Rows from block 5 of the encoder, named by matrix and row number. Rows with one number belong to one neuron. Each number is 128 + 24 x the weight over its row's rms, rounded and kept within 0 to 255. All counts start at 0. After the name is the row's rms in percent of the matrix's.
# fc1: MLP up (encoder.blocks.5.mlp.fc1.weight, 768x384), inputs 128-191
# fc2: MLP down (encoder.blocks.5.mlp.fc2.weight, 384x768, transposed), outputs 128-191
fc1.707 122 [125 154 100  98 161 110 145 112 120 135 114 145 114 153  87 122 116 137 156 145  84 150 146 121 154 149 163 148 141 106 135 119 141 117 161 173 124 175 120 141 149 100 140 132 135 175 105 149 127 113 124 132 158 101 119 149  99  99 109 148 125 125 110 131]
fc1.708 131 [119  95 142 170 121 125 172 155 134 122 136 122 122 118 169 124 146 137  68 131 147 113 124 139 101 116 166 107 129 105 119 160 129 145 135  85 114 101 160 136  98  81 157 119 134 171 122 146 141 134  83 165 140  73 109 131 144 181 115 140 117 103 145 174]
fc1.709 128 [140 155 134 107 135 157 164  93 156 131 111 127 158 104 104 117 157 108 126 142 137 136 105 134 111 155 127 129 109 149 137 164 140  87 153 103 114 139 147 127 118 143 124 163 164 171 173 153 149 122  98 129 125 196 153 117 177 113 112 125 128 134 160 121]
fc1.710 116 [143 161 117 140 132 150 143 128 148 106 157 152 206 158  85 124 114 128 139 137 104 144 151 102 130 158 127 132 156 139 142 127 136 108 204 164 131 185 125 120 144 126 128 147 155 154 158 153 114 145  83 121 151 118 148  93 146  78 114 170 127 208 105 120]
fc1.711 105 [150 141 135 112 144 143 116  96 156 119 106 125 111 145 134 167  95 130 101  61 108 130 160 140 131 128 126 114 133 108 163 100 149 136 153 100 127 115 107 145 167  72 144 134 120 136 138 163 126 109 117 139 123 115 135 119 135 109 116 118 153 134 137  98]
fc1.712 103 [ 92 126  77 140 163 124 129 119 117 141 143 138 142 138 131 129 147 145  98 123 123 128 158  98 151 165 110 157 123 144 149 106 137 108 153  84 125 116 106  94 114 131 113 127 142 127 105 143 167 130  97 130 108  91 133 108 132 135 119 105 159 118 161 171]
fc1.713 103 [140 103 130 124 126 137 137 152 125 108 113 124 115 127 109 127  88 134 182 136  88 102 105 129 143 114 130 105 114 150 136  77  66 124 140 124 144 137  98  99 127 122 136 180 146 114 131 109 134 116 101 118 153 111 146 186 166 101 116 148 129 134  83 112]
fc1.714 019 [157 146  90 149 109 103 130 125 124 151  83 132 125 147 144 123 103 152 134 161 129 115  91 141 108 131 112 119 101 163 127 160 115 126 121 133 121 149  93  83 119 159 140 186 110 136 218 121 148 166 121 149 120 135 142 130 152 142 124 128 162 131 112  83]
fc1.715 016 [121 155 173  78 103 129 128 147 122 137 112  99 150 128 124 127 165 174 105 140 168 173 120 141 114  84 128 129 171 160 128 107 134 166  89 144 122 150 130 161 119 111 162 106 142 100 142 112 128 108 109  75 114 146 146 120 131 125 122 135 126 138 135 114]
fc1.716 119 [ 92 106 160 104 135 141 150 172 180 124 105 137 127 120 134  97 104 170 145 107 170 130  48 141 105 184 106 122 123 119 125 161 105 105 153 137 119 152 123 143 114  81 140 144 158 146 136 131 127 144 161 121 146 118 144 136  95 143 113 113 136 138 120 161]
fc1.717 122 [120 152 107 191 115 111 118 115 112 157 161 130 139 150 146 131 148 112 139 166 141 171 127 144 128 108 131 151 171 140 193 165 104 151 120 163 120 124 164 149 119 102 112 138 121 125  95 143 133 115 167 107 123  94 142  84 120 171 112 122 179 130 163 148]
fc1.718 108 [170 121 130 127 153 111 122 101  92 128 133 141 128  79 138 144 153 146 119 139 159 167 153  86 137 119 124  92  78 160 155 109 144 154 132 118 100 121 113  85 138 139 132 146 134  88 117 124 133 160 114 136  99  74 151 116 126 153 115 141 161 123 132  84]
fc1.719 116 [122 149 155 104 185 147 161  95  95 137 115 139 148 138 111  94 158 113  92 143 116  96 124 149 112 101 119 134 164 134 141 130 125 129 140 138 124 112 142 139 116 165 127 119 124 106 129 131 123 140  75 119 158 126 119 144 159 104 116 156 142 116 142 152]
fc1.720 017 [124 169 182 160 135 136 134 168 116  94 128 115  94  99 139 130 111 122 105 127 145 164  68 132 122 136 138 140  95  99 136 133  79 104  96 138 140 155 120 160 123 152 128 120 154 168 106 110 117 101 125  95 117 103 130 159 135 110 124 129  88 162 120 130]
fc1.721 018 [150 135 131 101 111 123 130 105 132 142 110  96 134 129 153 122 136 148 124 135 129 116 110  96 166 102 120 109 154 132 125 132 116 115  81 141 136 151 120 111 132 138 146 128  87 101 171 135 133 185 153 140 128 147 159 165 131 175 128 113 127 119 109 141]
fc1.722 103 [111  95 169 106  98 120 143  91 149 118  98 143 145 175 127 140 112  92 131 106 155 132 148 116 137 148 158 147 157 128 145 181 148 133 153 126 134 161 187 173 135 163 122  91 134 120  79 132 145 124 154 149 119 148 111  80 117 141 111 133 139 130  99 153]
fc1.723 111 [147 130 123  97 158 113 141 103 133 143 119 135 108  97 133 122 133 130 117 105 117 136 182 102 112 159  82 106 116 119 158 118 138 144 104 168 120 135 133 142 145 135 127 112 143 120  82  92 131 160 129 160 112  95 144 105 136  94 123 130 141  90 103 137]
fc1.724 105 [144 105 154 133 154 140 178 107 120 125 131  92 155 128 110 122  97 132 137 121 131 146 157  93 166 113 161 124 113 174 115 137 135 119 125 125 139 141 130 154 110 154 147 122 146 164  92 151 133 144 121 167 118 109  98 143 145 114 105 155  98 111 115 119]
fc1.725 120 [146 146 143 114 119 139 120 136 108 142 150 112 134 160 106 105 121 122 193  99 125 132 132 118 160 126 139 131 167 130 133 132 119 122 141 111 150 105 116 119 106 145 179  98 127 119  79 172 170 110 166 101 154 166  66 107 149 124 123 138 149 160 110 109]
fc1.726 118 [127 128 130 125 147 148 164 105 107 104 102 128 136 112 124  92 170 128 115 144 141 106 136 134 140 155 108 131 114 112 128 169 151 139 162 122 119 130 124 128 110 136 116 134 108 141  74 127 129 125 117 116 102 143  94 124  96 121 121 128 135 139 112 154]
fc1.727 122 [170 204 100 110 132 127 133 140 149 111 121 115 136 130 161 131 117 108 154 118  95 131 122 160 123 127  86 117 118 108 140 114 130 136 163 134 122 178 136 112 178 129 132 127 134 148 152  90 119 138 106 115 141 129  76 128 174  80  98 125 150  94 169  92]
fc1.728 018 [147 141 139 139 140 153 135 126 137 147 129 109 151 135 131 135  79 146 149 148 139 141 148 122 102 137 162 123 104 120 128 129 140 188 177 126 144  97 108 157 146 177 134  87 123 146 129  94 106 156 143 129 128 127 109 166 150 101 128 119  90 144  81 126]
fc1.729 089 [114 143 140 152 143  98 144 123 149 120 146 132 124 171 122 132  88 134 127 121 208 138 115 125 126 159 150 142 184 128 141 133 116 141 160 151  89 166 167  98 132 162 168 143 149 103 137 143 134 146 118  93 127 119 140 149 144 114 107 125 124 142 129 119]
fc1.730 128 [135 142  92 147 180 124 165 123  84 124  85 123  94 116  78 124 123 138 133 135 123 109 116 127  99 186 136 130 137  99 132 145 147 136 120 164 133 139  86 125 155 110 107  69 158 116 216 134 110 153 128  98 148 171  92 108 104 132 114 151 146 110  90 128]
fc1.731 120 [132 139 127 129 126 154 148 114 131 158 149 146 108 113 138 153  81  98 126 132 130  97 109 119 114 108  68 135 169 126 129 146 112 149 127 122 128 164 141 113 142 124 100 165 174 104 182  97 134 111 125 182 122 102  92 134 129  95 128 143 118  89 143 124]
fc1.732 017 [160 132 159 166 131 123 124 127 129  90 137 119 133 123 135 117 155 111  90 148 110 137 145 117 197 160 156 108 100  91 130 181  95  57 112 126 109 170 177 149 135 110 134 133 127 153 157 114 134  65 176 132 100 125 133 153 131 121 130 137  97 126 132 114]
fc1.733 128 [109 167 143  91 181 133 117 172 134 143 124 108 124 116 169  95 126 132 129 119 155 129 114 147 129 166 100 125 128 147 126 131 123 109 176  79 113 136 136 102 180 108 153  82 145 125 127 105 134 145 148 103 174 109 132 145 167 113 105 135 132 111 125 106]
fc1.734 129 [117 125 108 138 148 143 157  93 115 120 108 136 189 109 107 148  93 175 146  83 181 131  92 171  99 130 144 111  98 128 187 137 151 122 117 108 142 125 167 100 157 125 132  93 116 142  75 114 132 106 105 125 133 118  66 122 123 148 122 146 166  96 146 117]
fc1.735 147 [157 145 124 142  87 100 128 155 131 114 105 132 164 153 150 106 107 146 175  78 128 169 154 145 156  89 109 127  89 149 139 184  93 149 126 111 110 141 148 172  88 131 125 143  76 175 109 150 130 128 160  72 138 130 137 173 118 176 110 120 154 136 125 145]
fc1.736 106 [170  99 112 136 107 115 118 134  81 138 124 147 144 144 156 152 116 120 131 149 109 147 115 181 128  92 121 110 128 146 136 141 132 126 127 129 118 136 118 113 100 155 127 159 157 146 163 122 147 145 163  87 120 157 169 120 139 163 116 114 156 137 142 138]
fc1.737 105 [139 137 111 128 130  90 122 139 108 156 174 139 106 145 146 138  85 119 127 110 156 165 148  85 131 131 113 130  72 104 184 108 135 139 140 108 113  91  73 133 155 122 117 114 131 174 120 144 151  99  99 136 135 127 148 101 143 149 111 113 162 117 165  93]
fc1.738 120 [158 131  95  99 155 110 132 162 133 139 118 115 153  99 113 149 151 118 144 116  97 118  97 153 148 102 124 116 116 107 133  81 105 143 157 119 115 125 143  85 155 112 103 131 118 143 148  74 133 148  84 124 139 101  91 198 130 152 105 132 172 143 146  84]
fc1.739 098 [131 114 143 103 107 110 122 123 146 144 145 135 119 118  99 168 128 179 107  93 109 123 148  93 102 117 124 110 128 155 173 138  97 186 156 121 122  98 119 152 140 129 116 159 106 175 123 143 140 148  96 157 151 163 124 171 183 139 107 125 104 106 161 114]
fc1.740 129 [139 142 125 191 159 119 132 172  95 112 116 122 114 158 132 134 146 123 133 157 136 123 143 153 109  98 134 105 136 155 137 122 109 166 101 144 114 139 130 129 124 113 124 127 130 137 109 121 112 151 120 144 166 148 120 169 143 133 110 137 185 142 124 170]
fc1.741 134 [112 136 120 133 144 124 121 124 130 128 111 120 147 139 126 152 127 136 150 170 131 143  96 149 156 129 128 124 136 169 137 136 126 147 126 137 123 121 128 114 146  83 131 144 142  86 115 133 130 168 149  69 134 204 135 135 115 130 122 112 110 125 123 128]
fc1.742 120 [161 172 140 122 153  98 133 156 104 127  96 168 105 105  77 144 118 127 164 106 155 128 135  69 139 119 108 130 140 125 130 114 126 136 149 130 115 191 152 131 161  92 129 122 124 104 116 132 119 168 160  95 156  74 146 162  97 106 113 149 121 131 113  87]
fc1.743 109 [174  80 127 152  72  72 168 116 107 161 152 153 104 132 130 132  87  84 116  86 171 212 138  93 159 153 130 112 164 108 125  86 135 145 137 115 130 192 121 106 151 117 125 156 128 102 124  76 158 127  69 155 114 118 125 118 136 118 106 157  75 132 117 130]
fc1.744 109 [115 114 129  95 106 111 141 169 121 166 125 156 129 100 107 169 106 141 137 119 134 116  85 139 123 135 121 107 138 103 135 107 139 176 119 149 121 163 105 158 178  94 135 125 169 107 127 117 126 164 163 125 129 194 144 150 142 103 112 156  86 153 101  98]
fc1.745 017 [153 153 172 119  85 131 132  96 150 105 144 107 103 150 123 143  98 152 125 122 133 107 115 145 128 155 113 127 107  88 131  82 100 144 104 104 147 128 101 178 132 185 107 133 159  92 125 104 110  68 122 115 151 118 115 173 102 141 124 143  72 136 147 143]
fc1.746 110 [179 134 140 103 142 104 143 128 144 161 167 101 142  97 120 124  95 143 143  86 111 131 138 129 145 134 115 143 122 157 145 122  76  96  88 114 141 121  96 165 142 103 127 105 155 131 140 157 150 154 140 122 165 111 166 130 148 145 102 153  96  99 121 107]
fc1.747 125 [166  96 108 115 133 146 161 158 124 139 110 121 161 128  91 148 151 123 122 158  93  95 134 119 128  86 179 100 158  88 117 118  99 108 153 157 129 161 153 116 133 126 129 142 143 135 161 145 119 120 100 123 145 109 114 119 160 129 117 130 116  94  97 156]
fc1.748 126 [103 130 118 168  69 138 148 164 123 134 129 111 115 118 128 178 134 132 116 138 172 158 106 133 120 135 120 107 113 144 133 141 117 136 188 175 138 118 160 159  95 114 132 116 139 121 195 140 159 178 127 110 131 130 139  94 158 122 124 161 121 137 105  83]
fc1.749 017 [ 98 123 113 107 127 160 128 136 109 149 131 102  97  92 122 125 125 101  87 177 130  85 137 141 142  84 104 141 179 148 131 154 112 123 132 156 131 168  94  93 114 103 132 109 119 141 135 124 137 135 117 121 121 121 151 124 151 148 123 124 180 130 101 135]
fc1.750 017 [139 106 161 107 109 146 127 222 147  62 144  91 174 139 132 119 133 131 104  43 103 113 112 116 143 131 107 118 190 115 132 153  85  75  75 143 128 118 118 142 126 150 103 164 121 147 148 126 133  93 160 128 140 137 144 165 134 136 125 132 152 124  92 128]
fc1.751 152 [101  89 120 117 110 115 144 141 110 117 120 107 175 122 128 147 134 174 136 165 104 121 126  90 108 128 110 124 149 123 130 127 115  92 192 119 125  77 130  94 125 138 141 128 140 101 135 120 134  63 141 114 160  89 135 148 159 128 122 140 151 144  99 132]
fc1.752 107 [140  76 172 109 162  99 140 115 194 156 101 163 120 119 156 164 103 106 131  96 147 127 143 148 150 154  80 112 110 107 158 109  98  66 144 137 128 145 143 131 130 139 110 143 140  81 125  76 152 124  90 164  93 111 135  64 108 101 122 153  89 142 113  96]
fc1.753 018 [ 86 130 182 145 139 111 127 114 112 116 139 120 121 121 134 120 175  94  86 139 122 117 180 119 173 115 112 124 159  78 130  90 102  84 107 149 140 177 176 163 121 108 110 113 127 149 116 111 127 133 138 120 136  68 164 138 103 138 132 119  98 134 133 136]
fc1.754 103 [155  88 159 150  93  93 131 109 159 128 125 113 156 136 127 120 103 109 122 122 145 183 107 124 138 166 116 116 118 110 134  87 140 139 148 119 102 113 141 120 165 144 145 107 173 118 119  96 146 112  99 198 141  87 137  85 104 118 116 143 133 150 101 149]
fc1.755 096 [176 111 129 118 119 113 153  83  98 166 147 172 120 126 169 148 125 114 153  84 167 105 133 136 152 128 132 116 144 171 136 132 122 123 150 154 172 148 143 107 121 169  67 145 134 130 106 132  90 136 145 125  91  96 110 105  98 130  93 131 125 135 126 158]
fc1.756 109 [125 100 148 181 147 101 146 152 136 112  96 135 174 146 102 129 191 134 166 132 137 152 137 127 154 150 105 149 176 124 123 132 120 117 116 120 124 177 169  98 109 121 118 138 133 106 142 139 134 140  81 160 124 102 185 109 167 132 110 130 125 138 143 132]
fc1.757 096 [ 91 137 134  91 131 122 180 114 107 142 128 127  95 157 130 151 163 170 143 101 113 129 134  88 119 104 101 112 144 154 126 141 135 155 129  90 137 121 119 152 171 114 124 123 118 138 109 161 120 103 121 132 113 138 133 125 134 157 102 118 105 130 134 126]
fc1.758 099 [144 105 120 136 117 121 187 128  97 158 120 151 138 126 130 122 116 129 126 127 128 129 117 168 129 106 158 117 120 155 140 166  73 100 131 130 115 155 144 131 159 133 139  88 128 119 130 151 116 145 122 113 146 165 134 131 147 104 114 159  91 139  81 132]
fc1.759 109 [111 126 103 141 131 133 126 152 113 117 134 161 115 125 144 129  83 130  88 120 154 137  81 130 125 139  81 128 143 152 154 133 100 105 154 100 111 119 105  92 118 108 136 133 181 106 155 149 147  92  80 150 126 129 127 157 152 112 119 147 112  99 145 114]
fc2.707 132 [144 136 158 136 121 123 143 132  27 140 136 152 159 121 151 124 107 153 129 110 147 131 161  85 118 124 133 111 105 133 139 157 144 101  88 116 123  62 125  79 103 115 134 116 127 149 170 116 128 136 175 141 142 155 170 139 111 152 142 148 147 113  83 123]
fc2.708 131 [139 133 129 130 151 144 131 126  73 137 157 122 188 132 107 141 164 165 189 154 129 133 102 187 148 143 167 126 125 173 130 141 135 101 121 108 126  86 107 105 102 159 131 136 101  51 151  94 139 163 128 115 120 193 135 165 129 100 139 118 129 158 122 147]
fc2.709 115 [114 100 106 135 101 112 137 135  97 141  87 123  73 102 148 119 138 150 133 105 130 107 105 151 158 100  92 122 149 104 126 124  90 149  87 108 128 113 141 153 126 143 135 116  97 122  86 118 116 129 166 156 125 121 119 165  93 142 147 136 144  95 139 137]
fc2.710 120 [ 98 110 177 119 159 159 127 122 127  97 149 140  98 111 154 153 137 135 120 142 153 156 122 127 154 137 111 130 124 107 138 126 106 137  80 134 134  68 166 121  79 127 120 104  89 107 110 135 142 166 130 156 140 156  65 168  99 143 132 123 145 105 133 171]
fc2.711 128 [170  69  42  87 154 131 108 107 134 124 156  97 128 163 156 111  75 109  89 140  94  93 166 115 140 130 108 166 135 120 101 136 133 140 136 160 130 112 129 165 133 120 129 109 180 136 128 147 124 150 144 144 140 130 136 105 154 143  83 136 125 110 135 158]
fc2.712 120 [147 113 133 164 115 161 145  94  86 146 124 140 146 116 102 111 122  80 142 151 137  99 100 156 110  58 173 142  92 130 122 143 171 140 124 133 131 135 144 151 108 131 137 129 119 120  91 134 124 125 159 157 130 135 121 140  84 143 146 142 126 177 110 169]
fc2.713 080 [104 148 122 142 142 200 111 138 130 135 130 114 131 127  94 136 196 118 176 178  62 109 112 148 122 105 112 119 172 105 167 123  98 111 119 125 103 121 119 144  76 111 157 140 105 155 126 135 126  86 162 127 139  94 130 145 144 127  73 113 142 134 106 146]
fc2.714 018 [129 119 121 138 149 107 125 113 152 115 161 145 124 115 142 131 138 141 127  98 109 123 165  89 143 111 134 134 144 107  93 135 106 111 128 132 134 148 190 107 119 104 122  79 137 107  96 169 124 129 148 165 135  97 124 117 117 141  90 130 126 136 140 169]
fc2.715 018 [126  94 107 186 144 137 116 160 101 101 139  95 164 133 156 113 142  76 153  50 110 126 151  83 105 126  85 121  91 107  88 117 156 129 134 128 129 137 139 111 135 202 128 158 111 142  78 117 117 109 154 190 127 125 179 154 147 148 121 124 136 118 126 162]
fc2.716 130 [112 138 119 117 150  93 128 135 167 126 135 125  93 150 135 141 145 172 169 154 159 143 125 102 134 184 133 126 157 118 132 102 132 149 103 123 132  90 101 116 129 114 128  89 115 141 185 133 133 148 119 139 127 151 122 123 169 119 127 127 113 105 114 120]
fc2.717 147 [148 134 143  65 134 146 128 193  80 112 112 122 156  98 113 145 150 139 160 117 101 126 122 162 147 145 120 123 143 152 132 106 111 117 127 138 125  90 101 118 108 119 124 116 113  80 158  89 136 142 122 132 131 177 176 173 126  98 133 125 112 127  90 113]
fc2.718 086 [140  86 159 104 119 128 145 134  85 101 109 124 143 168  95 154 109  95 130 113 130 126  96 154 149 126 102 138 116  75 123 178 135 103  89 120 132  98 135 104  98 109 134 102 121 117 143 138 140 130 185 144 161 152 115 134 137 142 125 138 139 117 103 114]
fc2.719 113 [137 128 105  74  92 112 126 153 128 136 152 132  78 143 139 133  84 167 190  85 145 135 113 106 134 161  84 122 110 105 143 134 135 155 115 141 128 119 106 141 165  73 127  84 141 139 176 123 124 146 179 113 130 141 156  97 156 119 145 133 123 130 111  90]
fc2.720 018 [120 142 106 119 146 158 118 149 150 108 126 128 121 130 140 134 146 149 128 157 152 123 140 110 122 118 137 125 133  99 102 121 164  95 113 155 120 108 150 103 169 137 126 101 133 135 107 134 134 173  95 191 101 139 131  85  55 152 103 111 153  97 150 140]
fc2.721 019 [111 101 152 145 137 116 129 161  97 123 147 122 122  97 128 119 118 109 145  78 116 121 126 151 135  88 116 122 131 122  95 133 116 141 158 127 136 116 176  96  85 136 125 148  94 157 131 152 107 104 125 184 121 117 141 114 134 102 126 127 130 118  96 191]
fc2.722 104 [104 122 141 144 131 158 123  96 175 146 144 145 100 125 136 113 141  97 137 156 149 152 105 100 128 156 131 119 121 126 146 120 134 109 150 152 131 105 146 143 108 138 138 113  86 112  90 109 134 128 183 170 107 112 155 134 146 143  83 120 107 120 111 158]
fc2.723 087 [114 125 113 123 104 129 145 148 155 146 115 146  92 209 119 150 127  94 149 135 124  74  55 180 150 113 151 156 119  87 131 107 153 101 178  61 133 131 131 142 114 106 123 108 115 146 105 176 130 107 134 136 148 124  79 168 145 174 146 128 100 129 173 138]
fc2.724 119 [143 148 114 133 126 128 104 141 142 166 137 155 132 146 129 142 136 145 124 170 123 124 106 165 121 146 123 137 158  81 136  86  76 118 157 122 107 113 101 123 145 118 127 150 138 121 179 123 142 102 132 103 144 147 121 151  88 146 117 123 144 123 125 158]
fc2.725 113 [113 149 108 143 134 158 138  95 145 149 128 160 122 152 129 133 129 155 168 103  99 137 168 127 121 134 210 123 140 132 139 127 117 120 144 139 116 106 126 112  69 132 112 139  89 116  64 182 114 130 187  90 120 125 120 156 141 152 108 132 124 125 130  75]
fc2.726 116 [146 121 108 112  84 102 129 142 116 155 165 137 105 139 131 154  97 137 148  91 128 159 116 143 140 128 102 116 131  96 156 131 104 130 120 130 131 130 102 135 158 101 122  91 171 117 167 117 128 139 190 124 126  99 162 114 130 113 150 145 123 141 116  81]
fc2.727 082 [115 111 179 116 167 120 125 127 151 110 102 117  98 161 128 148  81 140 104  98 165 142 147 107 149 157 105 137 145 167 118 132  92 123 133 133 147 139 122 119 143 126 130 122  89  90 111 145 129 152  95 113 127 138 156 145 159 130 142 111  87 130  99 122]
fc2.728 017 [135 119 135 144 144 142 126  85  78 150 125 122  97 171 145 123 181 114 121 100 124  79 200 108 136 123  86 112  85 126  80  76  89 136 119 113 126 125 102  89 140 113 132 133 159 126 113 144 131 135 162 171 125 111 103 103 126 139 105 138 131 108 150 141]
fc2.729 089 [100 112 146 142 146 141 114 120 106 123 175 124 140 119 117 112 133 149 138 158 141 147  93  94 124 143 132 121 142  92 167 149 125  96 112 144 114 118 155 129  64 179 159 131 116 108 112 146 126 135 169 128 121 115 124 122 146 119  75 116 139 136  70 172]
fc2.730 134 [147 122 124 139 130 147 135 171  90 103 116 130 107 128 115 148  71 104 170 163 143 138  96 144 174 111  94 105 116  61 133 150 153 108  88 140 130 141 131 159 113 131 129 111 124  76 143 132 132 106 156 112 138  91 143 117  92 152 140 133 119 124  96 128]
fc2.731 120 [106 154  96 148 170 164 129 152  68 142 160 138 131 107 156 130 130 148 123 125 112 113 132 163 111  91 112 136 112 139 146 158 124 193 130 118 113 139 147  84 137 137 136 162 145 104 165 127 113 145 132 143 122 126 135 153 126 144 111 117 159 101 134 185]
fc2.732 018 [144 130 144 123 138 176 123 171 138 121 114  76 113 104 116 139 140 101 140 138 112 151 128 138 104 105 142 111 169 104 104  95 113  93 123 138 123 150 129 140 114 141 124 117 118 139 160 117 133 165 133 127 115 156 139 141  72 125 136 106 117 164 160 128]
fc2.733 093 [140 111  93 121 117 120 129 118 171  95  76 142 119 157 101 160 101  99 149  99 112 113 163 115 134 139 141 157 113 165  90 153 117 150 157 135 136 127 135 146 138  81 100 130 110 138 110 181 119 117 105 118 130 130 137 121 149 154 174 117  99 151 161  93]
fc2.734 127 [112  98 116 144 119 143 127  61 190 118 145 118 113 144 114 130 121 106  91  93 152 121 176  95 103 104 153 138 149 103 130 125 139 122 125 108 133 134 156 120 147 118 137 117 124 186  89 168 131 148 150 181 123 115 109 120 157 138 126 130 114 128 101 162]
fc2.735 169 [124 114 118 180 118 121 130 114 151 163 141 153 105 141 149 106 120 102 131 140 143 134 123 127 109  92 168 126 126 149 130 117 138 157 152 156 128 139 125 156 137 142 128 121 176 108 104 134 117 105 155 160 130  99 140 106 124 137 116 152 129 165 166 155]
fc2.736 112 [ 98 129 119 112 143 104 136 143 160 127 132 107 112 117 134 103 154 152 141 106 135 125 129 109 115 180 131 119 136 154 125 101 144 187 124 157 128  97 103 122 140  83 128 113 146 136 169 126 123 145 134 148 132 121 146  96 171 110 128 142 106 144 121 127]
fc2.737 112 [121 131 122  97 151 154 131 191 108  98 140 116 183 118 135 113 171 146 127 117 100 125 139 145 117 151 145 150 134 216  84 130 124 148 150 160 135  91 116 126  87 135 124 103 126  87 126 101 123 148 125 139 128 171 161 136 142 112 135 118 114 143 136 181]
fc2.738 095 [ 91 103 124 140 111 176 129 140 146 111 111 135 104 162 118 135 150 152 118 156 153 106 115  93 121 147 155 121 155 154 145 149 109  92 118 133 123 137  80 153  66 120 124 130 129 114 121 183 149  85 177 153 114 143 181 111 138 144  97 147 103  95 105 150]
fc2.739 090 [131 107 113 111  68 110  98 124 122  83 131 124 117  85 144 105 154 105 165 117 144 141 148 148 133 119  70 136 127 140 110 132 136  98  96 144 129 134 136 130 119 162 125 156 137 126 114  82 112 146 125 132 109 150 141  83 114 125  70 125 142 116 169 105]
fc2.740 115 [120 125 150  62 110 138 139 145 132  87 126 120  83 150 127 127 135  79  70 113 103 120  89 107 147 127  93 119 159  82 131 134 134 110 102 119 131 160 165 118 126 114 125 128 118 152 140 115 131 125 126 116 128 137 101  91  94 119 115 118 112  81  89 100]
fc2.741 160 [135 124 109 118 143 116 121 189 106 109 148 121 143 121 141 109 171 123  96 135 113 124 129 132 124 122  95 113 136 167 112  92 107 145 141 120 123 109 110  99 116  87 132 126 124  79 160  71 121 128 114 182 116 121 186 161 157 108 126 128 106 139 106 138]
fc2.742 122 [102 119  99 156 139 134 137 119 161 155 158 130 117 151 149 120 111 148 186 136 174 139 111 143 140 128 119 126 110 122 142 110 162 151 122 142 129  99 137 146 112 124 131 105 189 123 169 139 128 156 143 166 117 135 143 111 163 171 137 141 120 170 131 185]
fc2.743 083 [142 143 104 145 143 155 130 111 135 147 156 153 117 139 132 119 120 123 164 102 135 129 125 163 158 139 154 129 141  82  80 117 168 131 128 155 146 133 186 102 124 199 108 148 111 106 170 140 124 155 208 100 128 161 121 147 126 163 118 124 128 112 126 173]
fc2.744 121 [122  94 119 157 114 175 123  85  86 113 162 123 159 109 148 128 115 147 176 141 149 148 138 134 135  85 106 126 115 119 124 146 168 118 114 136 140  98 152 158  95 166 121 159 141 110  98 134 139 141 147 135 108 144 129 124 114 161 124 136 147 135 170 191]
fc2.745 020 [122 116 129 132 174 172 122 135 141 143 129 112 160 120 154 130 104  77 153 126 132 144 154 157 147 160  87 125 159 140  95 123 217 142 120 170 128 149 143 116 158 121 139 109  75 182 170 142 124 105  98 146 120 131 149  93 159 123 143 109 113  93 133 117]
fc2.746 131 [100 112 148 182 142 134 137 116  78 103 126 125 157 124 116 105 189  88  67 121 108 111 152 142 106  82 170 134 145 163 123 128 139 109 151 119 129 153 132 100 112 174 124 174 116 115  45 105 109 110  95 122 110 107 106 160 110 123 136 135 140 150 139 155]
fc2.747 143 [155 133 117  51 118 162 129 140  54 113 130 122 137 123 104 148 122 132 161 105 117 116  98 169 161 130 112 119 102 113 125 148 121 104 104 118 131 113 130 134 135 144 128 148 117 161 122 101 132 160 146 127 128 204 143 145 107 145 124 114 136 118 130 119]
fc2.748 118 [142 133 103 217 116 139 126 137 140 116 157 129 110 126 120 128 173  66 132 152 145 152 114 126 140 129 111 119 127 107 121 150 105 152 134 149 126 113 154 142  93 119 123 114 122 148 213 122 135 162 154 127 125 183 136 116 148 110 140 124 128 159 122 150]
fc2.749 019 [123 139 120 148 119 112 121 140 128 121 141 149 139 169 122 114 146 165 140 109 106 104 125  98  95 142 120 133  89 108 101 105 100 167 149 147 125 144 129 123  79 122 121 164 112 141 125 156 127 127  97 107 134  66 131 139  92 125  93 127 136  99 153 150]
fc2.750 018 [140 107 127 144 142 147 128  85  88 120 117 122  94 142 118 126 135 145 149 114 125 135 205 119 131 152 105 117  67 155  90 120 140 165 156 136 126 174 147 140 116 167 133 109 134 158 110 159 117 134 113 118 118  89 133 101 131  99 111 126 113 129 141 191]
fc2.751 165 [108 116 128 123 157 129 119  73 175  93 143 116 146  91 128 116 136 124 118 123 127 123 131 129 106 123 132 136 118 124 118  82 117  95 185 129 126 136 150 165 136  99 127 160 111 150 138 143 134  79 163 172 130  90 135  93  82 121 145 116 170 121  78 100]
fc2.752 081 [129 114 127 106 133 113 113 139 137 124 123 110 123 141 128 111 148  97 152 144 106 124 128  87 141 119 118 153 107 133  87 108 141 133 179 111 163 126 171 130 128 117  86  83 121 131 117 140 125 107 157  98 138  94 135 118 160 147 135 109 101 139 113 143]
fc2.753 019 [120 147 121 105 154 190 119 151  84 109 110 115 159 103 138 112 115 128  95 138 140 155 107 143 115  94 152 119 142 149  99 115 171 136 138 124 124  98 142 162 105 146 123 108 113 130 104 111 120 134 119 144 110 140 137 153 114 115 122 111 152  98 137 125]
fc2.754 076 [145 122 122 123 149  99 107 130 151 124 136 128 161 118 116 115 123 154  99 123 150 148 158 115 151 177 124 100 126 130 111  96 132 123 107 143 147 123 153 107 160 143 118  81 104 150  97  94 130 160 199 115 105 132 135 130 135 159  93 129 122 147 171 162]
fc2.755 103 [104  92 109 157 134 154 135 163 106 126 142 136 146 116 111 112 145 147 125 144 108 139 146  63 123 124 202 132 186 147 138 139 149 139  89 142 122 118 113 149  87 132 139 130  91 143 119 145 112 107 157 124 111 157 174 117 126 126  72 139 103  82  94 181]
fc2.756 112 [128 107 133 154 158 100 138 100 166 147  98 109 151 128 113  94 127 119 103 186 137  66 121  96 129 123 160 126  78 165 112 157 122 142 156  97 127 141 118 126 139 108 143 154 130  44 119 106 123 100 132 134 115 119 182  87 192 140 125 131 106 161 153 113]
fc2.757 085 [130 141 103 109 150 109 116 153 118 150 143  84 154 139 103 137 107 112 157 109 128 139 115 109 147 124 150  87 145 112 155 169 119 150 113 128 142 134 178 147 209 129 140 119 142 142 129 108 105  89  99 109 107  71 115 142 130 132 116  80 129 115 136 137]
fc2.758 102 [126 144 149 105 164 171 129 108 117  96 109 122 173 108  99 147 132 167 151 164 151 128 121 130 147 174 158 129  90  97 108 169 126  95 118 115 133  79 133 119 135 152 129 155  79 109 144 138 136 175 118 123 119 190 109 156 117 127 142 120 145 104 144 136]
fc2.759 103 [125 123 113 138 165 151 102 152  89 119 161 129 149  98 158 156 119 184  80 139 138  91 126 100 114 113 118 135  92 145 174 135  97 151  90 124 127 137  90 135 110  97 122 129 142 122 149 137 136 110  84 145 106 132 124 141 122 113 112 108 120 116 129 158]